A small image denoising autoencoder, trained from scratch.
Model: 2.33M parameters, 32-pixel images, encoder arch res2net, encoder norm batchnorm, encoder activation gelu, encoder depths [4, 4, 4], encoder widths [96, 144, 208], decoder norm batchnorm, decoder widths [48, 96, 192].
Training: adamw at rate 0.0047, 6800 steps.
Data: trained on gratings and oriented noise at many angles and scales, 98750 training examples, 26.4 epochs.
Rows from block 7 of the encoder of a small image denoising autoencoder, named by matrix and row number. Each number is 128 + 24 x the weight over its row's rms, rounded and kept within 0 to 255. All counts start at 0. After the name is the row's rms in percent of the matrix's.
After each channel's rows are labels from the 100 images, of 14848, where the channel reaches its highest value: "patch colour" is the nearest of a few named colours to the mean colour under the peak. Only what is clearly more common there than usual is listed. The data: gratings and oriented noise at many angles and scales. In brackets: how many of the 100.
# c30: last pointwise conv (encoder.blocks.7.c3.0.weight, 144x144x1x1), inputs 0-143

c30.70 034 [127 135 128  95 128 128 115 128 130 128 129  49 129 123 128 128 128 127 123 133 120 129 109 129 129 106  13 128 128 127 130 146 116 124 128 132 125 125 129 111 126 129 128 128 105 127  97 126 116 128 119 126 129 126 128 124 132 126 128  98  94 129 128 128 104 144 120 128 123 128 128 129 152 130 128 129 119 128 131 128 126 130 127   0 128 128 128 126 128 130 128 124 127 120 128 128 128 128 125 128 128 125 128 128 123 127 126 128 120 124 127 129 128 128 125 101 128 130 128 129 125 126 126 128 128 127 127 127 122 129 127 131 115 127 128 132 129  95 129 128 128 131 128 127]
patch colour: orange (41); yellow (30)

c30.106 105 [116 121 128 100 128 154  51 112 156 157 127 159 130 102 141 146 136 125 133 134 102 164 120 160 161 120  83 111 126 122 147 128  81 107  45 153 152 157 152 155 152 153 153 151 148 152 135 125 145 160 151 152 152 153 152 151 154 190 152 152 150 152 163 153 152 128 152 149 151 153 149 153 128 123 147 120 157 160 156 128 159 149 152 110 154 154 156 152 144 128 154 149 153 156 124 154 155 152 150 138 128 148 148 154 159 151 146 154 152 149 161 118 147 147 149 149 149 128 147 125 148 148 149 146 149 152 146 151 152 128 147 120 149 149 148 128 121 153 150 147 150 148 148 146]
patch colour: black (99)

c30.105 121 [112 137 130 129 126 130 130 118 127 128   0 243 129 124 143 191 155  81 119 135  55 127 126 149 177  90 172 107 128 125 145 126 131 112 183 156 140 111 136 119 122 130 124 128 135 125 129 129  77 176 138 128 138 115 125 128 127 182 124 109 105 127 124 126 139 126 128 149 135 127 116 122 128 129 128 138 111 122 127 129 140 177 125 141 110 125 127 122 129 128 140 128 121 112 131 148 174 124 122 151 129 121 137 128 122 146 137 139 142 129 139 128 132 136 147 155 139 159 127 128 140 128 131 137 131 128 126 133 147 128 128 152 129 131 130 129 126 132 133 130 145 136 133 147]
patch colour: black (83)

c30.133 034 [140 129 135 152 150 128 110 125 142 127 171  61 131 136 132 127 123 177 129 122 106 155 124 128 127  99 100 143 128 141 126 171  75 141 143  75  45 128  83 128 128 126 128 128  73 128  57 128 127 121 128 128  73 131 128 128 130 116 128 130 120  72 129  98 123 126 132   7 115 129 130 104 124 126  43 129  89 128 127 125 128 130 128  88 127 128 128 127 127 127 131 128 128 127 128 129 125 129 127 130 127 128 128 128  35 141 128 128 131 127 135 129 132 129 128 136 130 130 141 128 138 130 121 132 129 129 129 133 142 127 138 143 136 132 132 142 128 148 128 133 128 139 140 132]
patch colour: cyan (54)

c30.75 217 [174 128 147 190 161 127  90 148 128 163 109 222 128 143 172 174 148 132 167 128 130 137 155 176 205 143 175 129 139 156 126 138 103 127  91 132 128 128 128 139 130 132 129 128 105 135 147 128 157 123 128 129 128 140 128 135 133 112 128 137 128 128 125 128 132 128 137 139 145 131 132 133 128 128 181 131 184 145 128 141 135 138 128 208 132 130 146 128 132 165 156 135 128 128 128 136 127 140 125 130 123 137 128 164 185 134 134 143 170 128 134 133 138 128 128 193 128 128 135 134 172 149 128 128 129 130 129 143 162 128 149 128 136 137 144 189 151 139 128 135 128 177 139 164]
patch colour: black (99)

c30.131 035 [133 105 129 168 126 130 111 129 128 125  93 153 119 125 128 149 132 115 146 116 133 136 124 143 146 112 114 130 128 147 106 101 184 136 115 129 132 138 132 138 131 133 135 132 127 131 123 128 126 140 132 129 132 134 128 131 134 148 131 134 133 136 134 134 132 176 128 129 130 132 134 136 111 128 130 127 138 143 135 133 138 127 128   0 123 129 141 139 132 125 134 124 129 133 127 132 136 131 127 125 137 133 131 127 121 130 130 133 130 127 131 130 128 127 131  27 128 127 132 130 117 134 127 122 129 133 131 133  67 131 132 141 124 130 130 137 134 127 137 128 125 112 132 128]
patch colour: brown (26)

c30.50 051 [113 117 115 107 124 122  82 112 121 122 187   0 150 137 122 122 117 179 119 128 112 141 145 130 121 105  32 161 118 124 113 127   0 135  73 101 132 139 132 145 140 127 136 103  97 138 127 134 148 129 142 119 114 138 123 138 121 137 139 141 168 132 135 105 100 124 131 131 118 112  88 126 123 119 127 122 121 134 126 119  94 110 129 106 123 134 123 126 121 124 128 121 135 140 121 129 123 139 125 133 120 126 130 120 115 154 129 130 158 135 143 134 132 128  97 133 132 137 145 125 148 140 131 130 132 134 131 147 159 123 147 137 141 140 137 130 131 169 124 138 129 160 136 130]
patch colour: pink (37)

c30.116 063 [178 127 128  97 128 128  73 136 125 128   0 154 111 123 125 130 127 119 130 140 104 123 144 139 141  88 128 127 150 123 128 149  90 129 125 136 137 145 156 159 150 155 152 147 130 143 147 129 184 126 126 143 147 183 149 148 146 123 161 166 159 173 152 174 137 127 143 134 131 165 159 169 128 128  93 130 152 149 145 128 155 123 135  40 136 139 139 146 128 115 147 131 138 146 128 139 147 139 147 122 128 135 138 156 147 158 132 142 130 131 134 128 138 133 126 106 132 128 137 128 124 135 138 137 138 136 136 147 127 128 137 134 158 138 135 122 128 147 126 137 121  87 140 129]
patch colour: black (100)

c30.23 034 [126 131 127 125 127 128 113 134 129 128   0 126 128 127 131 129 132 128 128 128  83 129 130 131 165 128 136 126 131 127 129 126  94 128 126 132 128 127 127 124 128 161 189 128 128 128 139 127 129 132 124 126 138 147 126 163 128 130 127 129 128 164 128 255 128 129 180 128 128 127 189 177 128 128 136 128 134 127 128 128 128 138 128 133 128 128 128 128 127 128 128 130 128 128 128 128 129 128 128 128 128 128 128 127 128 124 128 128 129 128 127 128 127 128 128 123 128 124 128 128 128 128 128 128 128 128 128 127 127 127 127 125 127 128 128 127 127 128 128 128 128 127 127 128]
patch colour: black (100)

c30.49 074 [ 82 111 130 130 134  98  84 128 143 130  35 127  88 126 128 126 127 149 114 133  86 141 128 113 114  42 128  87 128 128 128 146  71 119  26 111 127 127 128 128 127 128 128 127 121 127 126 136 128  89 124 128 126 127 127 126 128  85 128 127 126 128 125 127 125 158 125 121 126 127 128 126 139 129  77 116 110 128  87 130 128 123 122  46 128 123 124 116 137 128 127 107 123 151 140 126 120 128 132 112 135 114 100 116 104 117  97 125  97 127 116 127 101 123 115  74 124 129 121 128  75 122 116 118 118 112 126 119 105 148 126 129  79 122 119  80 130  82 112 115 127  87 116  89]
patch colour: orange (38)

c30.36 047 [127 103 118 117 125 124  34 117 134 123 116   0 119 131 127 129 108 141 129 111 102 144 146 131 130 101  10 135 119 124 118 121  58 130 107  80 130 132 128 133 130 130 129 128 130 132 127 130 106 133 138 122 124 123 126 129 119 144 128 137 149 129 132 105 123 146 127 124 102 122 127 129 131 129 132 128 114 131 128 134  83 126 129   0 128 130 117 129 128 129 134 127 121 136 131 130 138 131 128 129 131 129 130 127 103 148 127 129 135 131 136 140 128 130 132  83 129 132 130 134 135 133 129 132 130 133 134 137 129 134 135 154 138 135 130 140 140 173 132 132 132 128 130 133]
patch colour: yellow (28); orange (27)

c30.73 080 [139 133 129 136 130 128 121 130 129 129   0 242 130 129 132 155 131 129 130 128 115 139 128 126 172 121 223 128 143 128 127 128 134 127 165 130 128 127 129 126 128 131 128 128 151 128 132 131 128 141 127 128 131 128 128 133 129 148 127 127 128 137 145 129 131 122 132 136 130 128 128 134 128 129 135 129 132 129 127 130 142 134 134 155 128 131 131 131 129 135 134 130 136 128 130 135 133 131 132 135 130 129 132 129 148 131 131 139 161 139 133 130 133 132 140 146 133 130 132 129 161 136 132 131 132 133 130 135 146 129 132 131 132 136 133 134 130 130 129 130 141 146 134 153]
patch colour: black (98)

c30.119 038 [155 140 128 117 127 127  76 128 127 127  57 255 143 139 127 124 111 127 128 124 130 128 129 125 124 145 161 129 122 128 128 144  38 129  53  97 127 136 127 127 129 127 127 128 126 128 123 128 128 130 121 128 128 130 131 128 128 131 129 128 125 127 150 127 129 127 131 128 138 128 130 128 128 128 170 128 169 136 127 128 147 144 128 157 137 129 164 127 128 149 140 140 129 135 128 136 136 144 128 128 128 127 129 153 205 128 128 138 150 134 134 128 133 133 154 153 138 130 138 138 191 145 133 135 134 137 133 134 169 128 141 128 146 140 138 186 130 177 128 133 131 130 153 145]
patch colour: black (95)

c30.83 093 [149 114 141 184 155 130  76 147 128 128 125 222 134 153 124 128 121 135 129 114 177 126  97 116 118 160 255 125 145 129 112 133 120 149 115 116 150 125 137 118 128 127 125 123 163 124 193 123 136 129 113 118 122 126 111 120 139 129 127 124 146 138 121 126 121 130 115 131 118 121 185 145 125 122 167 128 129 124 128 128 121 117 119 255 123 126 116 128 122 148 125 112 131 127 129 133 119 125 125 122 125 105 120 123 151 120 116 126 121 126 151 129 131 116 128 142 120  93 132 124 128 129 119 111 119 134 129 126 133 112 137  93 117 118 129 156 128 111 120 108 113 136 130 125]
patch colour: brown (40); black (26)

c30.42 034 [128 130 130 154 131 128 113 128 129 128 108  89 126 125 130 135 128 119 128 120 126 130 107 130 131 119  72 126 128 131 122 131 129 129 156 127 128 128 129 128 128 129 128 128 120 128 108 128 129 118 129 128 129 128 127 128 129 118 128 127 124 129 128 129 128 143 125 128 128 128 129 129 129 128 113 130 128 128 132 128 127 130 125   0 128 128 128 128 128 129 128 128 126 126 128 106 128 128 126 128 128 128 128 128 111 132 128 128 122 125 127 128 128 127  88 109 127 126 127 129 127 127 120 127 128 128 127 128 114 129 128 129 121 126 128 117 128 124 129 128 127 122 127 120]
patch colour: orange (32)

c30.85 063 [127 123 156 164 172 142 169  93 145 133  18 146 126 128 133 137 111 126 141 134  72 221 122 132 143  75  96 124 100 138 138 122 119 124 158 112 133 130 132 132 128 137 133 132 128 130 131 129 139 129 128 126 132 130 125 135 131 128 124 133 141 131 137 143 135 130 131 122 128 128 136 139 159 145 139 123 185 161 130 140 131 139 130  93 140 137 161 177 129 150 140 129 131 128 124 175 189 132 135 127 130 129 126 133 167 128 137 161  66 127 135 127 125 125 123  71 118 116 123 122 113 120 119 125 120 168 121 121  60 139 123 127 114 121 122  80 125 112 140 122 127  61 115 102]
patch colour: black (100)

c30.13 017 [ 65 126 128 242 123 128  76 127 129 129  25 255 129 128 139 135 128 128 117 128 125 128 106 127 131 126  31 126 113 120 142 122 131 116 154 135 131 136 134 132 129 133 132 133 106 135 124 124 126 126 128 131 132 132 136 131 134 120 129 129 129 133 165 133 133 139 132 123 135 131 135 131 123 124 125 123 131 160 127 125 182 129 130  57 123 131 133 129 125 157 130 127 131 130 124 136 147 130 128 126 124 128 129 124 151 122 128 131 122 128 127 129 126 128 130 120 125 127 124 126 104 126 128 125 128 127 126 123 114 123 121 133 127 120 125 116 128 152 125 126 127 106 125 119]
patch colour: black (100)

c30.52 015 [128 132 128 158 130 128  82 127 146 130  31 255 126 133 128 122 127 133 129 128 123 147 125 142 123 136  72 127 127 128 128 141  99 129 104 124 129 125 128 126 126 127 127 127  89 127 129 129 128 110 127 127 128 125 125 127 127 101 126 123 127 124 125 127 128 109 126 128 127 128 131 127 127 128  88 122 115 115 126 127 111 121 126   0 128 127 110 124 128 147 127 122 113 124 129 120 105 124 130 107 129 122 110 129 124 123 128 122  90 117 113 127 124 127 109 126 123 126 127 128  88 114 127 105 120 120 127 126  98 127 127 125 121 106 116 125 127 125 124 127  97 107 127 110]
patch colour: black (41); brown (31)

c30.29 063 [124 124 130 133 129 128  65 130 128 128 111 255 128 131 128 131 127 124 128 128 129 128 128 126 134 126 237 116 132 128 128 129  93 128 126 128 118 127 127 126 127 102 127 126 127 127  85 128 128 108 125 124 108 123  97 127 121  98 127 123  94 106 127  94 101 122 107 117 109 127 104 127 128 129 127 125 127 122 126 129  71 124 119 126 128 107 122 122 129 129 111 118 112 127 124 127 108 127 129 109 129 123 116 129 127 126 112 123  76 105 128 124 112 114  86  42 128 117 118 108  85 117 115 117 114 128 111 116  71 128 102 125  94 112 122  86 118 113 128 109 110  73 104  81]
patch colour: brown (59)

c30.5 036 [124 110 128  87 128 128 114 123 132 128 170  17 140 123 128 128 129 126 124 122 131 128 113 130 128 117  35 150  95 127 140  97  27 123 147 131 125 127 123 125 128 127 129 129  73 126 127 124 138 134 124 117 105 106 116 129 124 137 123 129 136 127 127  92 128 128  11 125  94 123 101 130 127 125 114 128 116 125 128 130 118 131 122  16 128  75 122 119 128 128 127 128 123 125 126 124 126 128 123 128 128 127 128 126 114 127 129 123 122 123 128 128 130 130 125  53 128 128 128 126 132 128 128 130 129 128 128 129 120 127 128 139 117 128 129 125 127 119 127 129 128 123 128 129]
patch colour: pink (48); white (40)

c30.46 036 [157 129 118 184 101 131  99 124 124 114  88  34 124 130 110 128 114  85 118  94  88 120 128 131 128 119  97 115 121 114 136 128 104 111 159 126 135 137 135 137 129 130 131 133 123 135 130  88 139 136 144 133 132 134 139 133 135 140 136 137 128 133 129 132 133 153 137 132 128 137 132 129 132 128 133 133 130 132 133 131  66 134 124   0 130 126 132 129 124 132 132 138 127 127 126 131 130 132 120 137 126 130 129 127 132 133 129 129 123 124 126 130 125 125 113  41 125 128 128 128 124 127 124 125 127 124 125 124  45 128 127 130 118 112 127  57 129 127 127 126 123  80 127 123]
patch colour: orange (33)

c30.69 057 [255 129 125 222 135 125 168 128 128 128  65 255 121 133 127 146 120 130 127 165 105 162 137 125 133 127 126 131 125 128 137 208  86 144  85 127 131 127 130 131 127 129 129 132 129 127 118 130 117 126 131 127 130 128 118 124 129 128 124 134 118 129 128 129 128 130 125 127 125 129 127 129 128 129 112 109 124 125 122 152 121 117 115  48 128 118 126 120 128 128 120 119 117 107 125 120 122 116 120 123 126 126 126 125 131 109 127 124 121 122 129 128 128 111  96 168 122 127 128 129 105 121 126 108 125 137 121 132 128 128 127 125 123 116 128 135 128 126 128 126 100 128 128  96]
patch colour: brown (31)

c30.122 048 [173 125 130 255 217 129 146 138 143 140 112 122 128 127 126 121 131 128 144 134 108 181 129 125 126 109 132 127 150 132 128 132 139 136  82 141 121 127 127 140 125 127 145 128 127 123 129 129 147 117 128 125 125 128 125 127 127 114 123 126 130 125 137 136 123 132 125 123 121 125 141 144 130 129 133 126 199 135 128 147 133 115 125 116 127 124 147 130 129 177 123 123 127 128 129 122 121 123 129 121 129 127 123 129 199 121 124 140 121 127 153 129 123 119 118 168 122 125 124 129 167 131 124 122 122 185 123 161 166 129 123 128 149 123 123 156 129 160 128 124 124 142 122 122]
patch colour: black (52)

c30.93 080 [155 139 145 255 176 130 130 131 162 135  55  40 122 129 131  61 103 128 130 140 123 227 156 107  75  69  96 132 127 141 131 143 109 133 133 120 119 125 124 115 127 117 113 105 112 124  71 128 109 123 116 123 121 124 127 121 124 127 123 112 115 120 126  88  97 139 124 125 123 121 119 105 127 128 108 130 127 127 128 128 113 132 127  49 128 121 127 127 129 128 128 124 127 118 128 128 127 127 143 137 128 128 130 129 128 132 129 127  89 127 135 130 131 129 127 127 127 130 130 128 129 132 126 128 130 128 128 137 133 136 135 131 133 130 133 131 130 130 129 130 127 129 134 124]
patch colour: cyan (66)

c30.65 044 [ 82 130 131 170 126 129  84 108 129 118  18 133 138 144 134 136 127  82 140  94  65 129 103 152 146 135  93 121 100 137 132 102 149 129 127 116 138 141 128 144 138 130 156 144 135 131 124 128  88 132 150 139 155 138 123 129 127 134 118 145 136 148 145 144 137 160 131 135 149 132 123 157 135 137 130 140 135 141 140 137 151 171 134   0 135 135 161 138 135 130 152 153 131 124 131 161 172 133 135 142 135 131 147 145 147 138 141 140 140 137 150 129 129 137 143  59 128 124 128 133 104 130 127 132 136 141 118 144 118 135 127 167 131 135 130 145 132 133 132 131 141 111 129 117]
patch colour: black (100)

c30.120 140 [128 128 128 126 127 128 135 120 104 124 128 110 128 102 107 128 110 128 128 128 128 125 128 119 121 128  28 134 116 128 127 128  29 128  91 124 133 128 152 128 128 177 128 140 128 128 149 124 124 127 129 162 139 136 130 128 148 112 136 128 142 128 122 142 143 129 128 128 128 144 144 128 128 128  83 117  76 106 128 102 153  62 128  53 113 128  93 102 133 106  78  84 128 128 128  92 107  85 128  85 128  85 104  78  70  96 105 119 126 128 112 118 121 120  95 128 128 116 120 111  92 108 128  78 111 119 122 105 106 128 121 110 128 112 118 121 128  71 115 107 128 117 121 108]
patch colour: pink (32)

c30.128 122 [112 113 135 176 133 127  60 120 144 129 217   0 127 121 123 122 102 151 126 120 158 138 107 129 128 151  64 127 112 136 122 113  99 125 123  84 129 142 122 144 149 128 136 136 185 121 136 132 164 131 124 126 128 160 130 140 139 130 132 175 137 132 131 135 124 151 125 132 129 121 150 142 122 129 128 149 138 147 127 127 140 130 126 145 128 127 136 135 127 155 137 128 140 130 142 133 131 136 112 128 134 119 128 129 127 128 124 135 104 131  95 148 133 122 152 128 128 154 128 148 121 142 121 125 129 132 128 139 110 133 127 158 125 128 127 154 164 110 128 123 128 128 130 116]
patch colour: pink (25)